A small image classifier, trained from scratch.
Model: 64-pixel images, arch vgg, activation relu, depths [4, 7, 7], widths [64, 128, 256].
Training: 19400 steps, batches of 256.
Data: 145000 training examples, 34.3 epochs.
Rows from block 9 of a small image classifier, named by matrix and row number. Each number is 128 + 24 x the weight over its row's rms, rounded and kept within 0 to 255. All counts start at 0. Numbers have three digits each. After the name is the row's rms in percent of the matrix's.
After each channel's rows are labels from the 100 images, of 14848, where the channel reaches its highest value: "strongest on" is what is common among them; "patch colour" is the nearest of a few named colours to the mean colour under the peak. Only what is clearly more common there than usual is listed. The data: views of escape-time and Newton fractals.
# conv: 3x3 conv (model.blocks.9.conv.weight, 128x128x3x3, each kernel summed), inputs 0-63

conv.64 087:107080128132109070105144096128133128175123116224113142128127120132128128120128149088130124101130129128154129082109132130044129128155142124101128112094121128115113178137100146117127141126128127
strongest on: Mandelbrot set
patch colour: black

conv.95 072:131130128113127120111128121134132127139129122158142128128130118127119126132129138121158133124254167173142130114109014125080127128068091122125135123129147128150126125090135131135125124122127129
strongest on: burning ship
patch colour: black

conv.119 094:124123128175126074088128126124123128121128132102129107130120119128113128128128133131128130114131080128066128140119113129127119128094062070124128158190139127094133135128130147100132082108128124
strongest on: Julia set
patch colour: brown

conv.86 107:124127128132138122148129126129128127137130117131057129130126128134139128127135133125141255123123085147141000135121136252126134128126127126130131135105128128131126125130121123132128127137130138
strongest on: pastel
patch colour: grey

conv.114 080:133130128108112106130137114127114128120128130112137122128138136128126121126120152126128131119121055125093130125137196124131126128142064099125130134118083128126110137131126114124130131000131125
strongest on: quartic Julia set
patch colour: brown

conv.16 083:119131128211129123139128144137128127123129128117127125124073142100097116118129137138140128122124112123098129080120108128075116127122135119128126102137142128100114135136103116207124125129128133
strongest on: cubic Julia set; Newton basins of five roots
patch colour: grey

conv.40 136:124121128124129129125165122126129128136133122123134118127126129135127128128136155132124139130000152125118133088121140126128144134116129074127128135132103128126131156118000126125127139114128129
strongest on: Mandelbrot set
patch colour: black

conv.93 040:063132128107133109148128122128150115117132128118138099120109141110128127099146076110128128158108112128122128110064124128109102128128127150139128127150115128130117124133102110123131151135128128
strongest on: Julia set
patch colour: black

conv.45 083:099100128121180125050128129128126130123110126117139106122135120130098147154133107117127128103124114144131133103101121134072153126124122105125128129139005128117090121125139150127131129095128210
strongest on: cubic Julia set; Newton basins of three roots
patch colour: black

conv.80 082:119142126133115076117127121128139127165118128126133128103153154113103129186128137128129120126123146091102127176164126122115113128118119155129128128151146129128131214127139113115132213114128105
strongest on: Julia set
patch colour: black

conv.12 048:124124116127100127126109072129109128136147129166135124128138111134136128127128122134155133132169157162111122137111105155113149116000132118161128116121133128096135112083107134106133084125129127
strongest on: Mandelbrot set
patch colour: black

conv.88 206:128126128128131129129128129128128133129127128127000126123127128127128128126129129131105129125126131131128138125128129153126128128124132128129128129128124128130128128128126130128128127129128128
strongest on: grey; pastel
patch colour: grey

conv.21 141:127117128134128119128128128127111128126127125151132128122126129119150120124131126126134000126129129143127165118126126102133136129142132139128128127130121128120130127127129130127126132127128129
strongest on: earthy
patch colour: brown

conv.58 127:122123128128126126127132128131128128127126123112125102128127128126113128123128119098142127130137113130145131000144116132135121127131127076111127128127124128128125108126128112125120117000128124
strongest on: pastel; Mandelbrot set
patch colour: black

conv.33 101:128127128137164121123128143132121128123128120155129121124116129129095128132127125131128128125115115139123127127128130137189179128099195109128130131127156127124119121130114104137125163007127128
strongest on: cubic Julia set; Julia set
patch colour: black

conv.65 077:131085128141135110126123124151125129140127128102127120134100114128119128125130122129128128134125098126111132131102122123138142128151124130135134137123223127086114113144151139141117122066127124
strongest on: Julia set; tricorn
patch colour: black

conv.94 122:122130126129128008125129125128129128120168129123129127120118128144162124167130123141128129140132158143001128115144145136177141127115118113156128125128129128128135123128117128135124174117128131
strongest on: Julia set
patch colour: black

conv.38 112:107000128125135081198128143129094128115111128132128123123121100128124123114129127096128128112110104138109124138137128129096123127122118119128129137126124128124116165130153112120126133118129134
strongest on: Mandelbrot set
patch colour: black

conv.79 105:129148128138126138119128126127129128101121130127129130080124126137101128138128133136129127140128129128143128059147106129165118126125128167102128126124141128108046119126087102119140233190128149
strongest on: Julia set
patch colour: black

conv.63 087:114114129127131094122131129128176129214096130113129094128110083130070133122131127097127127105115128128082131121085116127148127128128127125127131118132104128120156105136136131101129120085128105
strongest on: Mandelbrot set
patch colour: brown

conv.78 088:173165128118195171167128128128146128127141128137128117142124131142189131095131127123126127132158154131184129114134128126171086127138150141128128130117125128129103129132103130122127160160128124
strongest on: Julia set
patch colour: black

conv.96 111:125138128120133118148128119125126128110132121128129123128126131128153127128130125189126127102155103147126133144170093128130131126000112116128126130081080129122121117096147128130126162052126121
strongest on: Julia set
patch colour: black

conv.50 223:129124128129129130128128130128127128129129129125113126129126129129130128125127133129126115127129140140125199126129126000127119128127130125128128127127125128131131127126128126125125130130126128
strongest on: warm; earthy
patch colour: brown

conv.29 124:150132128127135115088127143129123128134127128108129116128105129128095127128128127102126127126120128128124127127093122128100126128112114105131128134099143128103129093129119126130126150095129124
strongest on: quartic Julia set; Julia set
patch colour: black

conv.72 102:136128128134117143157128103090133128103126129139131112132125146128154243122132120191129127125167118130132126132147126133068108128134076083128128126000139128101108130129129120131154145160128127
strongest on: pastel; Newton basins of three roots
patch colour: pink

conv.122 117:129134128098140138121125123124131128128119130135128125129137117128148130128128137118134130132072110141123135128139115134091130119000124133130127125132109127123139116109041126123128127134130127
strongest on: Mandelbrot set
patch colour: black

conv.10 098:082127128116127125125135128127160128132130126142131125129083106128056113128129149121127139126129137129128128137114125130065129127138127087126131126129203130128129128122116126112135113134128101
strongest on: burning ship
patch colour: black

conv.37 129:125119128132130129140128135129133125140113161120129127129128132128149128128139000128128130139084136079125126134134123126135127121127133133128128126128128128145130123129127136128131133144127129
strongest on: Julia set
patch colour: black

conv.53 098:115129128117156126114128129141133128100127128136129097128146134128149132138127128161127126116130160129117128127107151123127128129169176128129125135131109130217130130126126127114114255146128125
strongest on: Julia set; cubic Julia set
patch colour: black

conv.99 112:120125128125128130131128130127132136137134121138070128127132129119122127128134120128178000127118167123122181111129128000133126129126128133127128131132129128128129128129127124110127120124128129
strongest on: earthy
patch colour: brown

conv.98 061:124101129043032092135131113089167128121159129138129122125123115140122131113129126089128137105130096133109131132124176134138124127109071113139166111156141129132132101125132110113131156131128129
strongest on: quartic Julia set
patch colour: brown

conv.35 172:137119128124130131129128129128129127131130128127133127127128136130132126126127127126148098122127125121127126128126129135126125128144127128128128129127126128125135124134136126127130123126143127
strongest on: dark
patch colour: black

conv.73 101:132129128147126115165128071130127128128123132090127057128074127128082128129128129105130129127126107130135130127115145127133098128121164088129131112125138127177132103130110115115088095131128116
strongest on: sine Julia set; quartic Julia set
patch colour: brown

conv.7 060:126129128092125156135127098128132246130127121172130136127146117131131191145136110112128165128126095163107133148128125161126139128140146113126133137101141128129131130131136102127130111097116128
strongest on: vivid
patch colour: purple

conv.112 166:129128128128129128126128129128129127122128127132117128130127128129128109126130126127221114129127131130135090131127126129115128124118127128128128126131130128128124128123127130128128129122168129
strongest on: dark
patch colour: black

conv.110 065:131134129127130120130128125129129172125139125148149134134133129136142140130125137129120179123128126140137130142133126141125127128122131140127128134109129128125131114112132122107120122126126124
strongest on: vivid
patch colour: purple

conv.1 098:153139128113128140124127121140124129111123127118126103124142123128110128125129110129130124110135095124039132121140089135126143128166119126122141129150213118101076116140159127128111129019128110
strongest on: Newton basins of five roots
patch colour: brown

conv.9 079:123066158130137080138128161128127128126183126131127114119133097133125127130128134120125133134127134135125128128099137131111130130133146134130128137126130128128130126132120125157243255116127143
strongest on: Julia set
patch colour: black

conv.106 113:130127199123127143131127127128129128123127127091128050119128126221091130125130137115130120019124174126105128129113143133157122128129129103126140129128113128123121127127120114102139103135128151
strongest on: Mandelbrot set
patch colour: black

conv.26 097:139120127129169146129121181134124127120110129134127129114129117129127128178128129135132131127113080127149126000110127127109153128095123140126135127128135128125131140133108065183128130113128126
strongest on: quartic Julia set
patch colour: black

conv.62 092:111166128106123061126149023128160129142106128128128085133134119113098128098129124108128129124129164133077130120130141129035128125112122128127129156132098128121127100132128109093123093120130178
strongest on: Mandelbrot set
patch colour: black

conv.31 069:125122128111120093121129128209129129121127126057122129129124105128144102126140106113128131106162141129105134145128126130109129128134189105128124139157114197214117083126143118113128114140128144
strongest on: Newton basins of five roots; vivid
patch colour: grey

conv.4 088:125117128120132000160129119128126128113129129122127128128101119128185127117128126144132133112126105135010129112112155132124127128130152130131128127106077128131107133130082101137149124126129128
strongest on: Newton basins of five roots; palette: pastel
patch colour: grey

conv.15 143:132134128125128140128128129128124127127127128130119130128127132126137128129128114134126126121127129134124141138126126127131130128145134128126128129130132128144125131128129127127128118125128130
strongest on: warm
patch colour: brown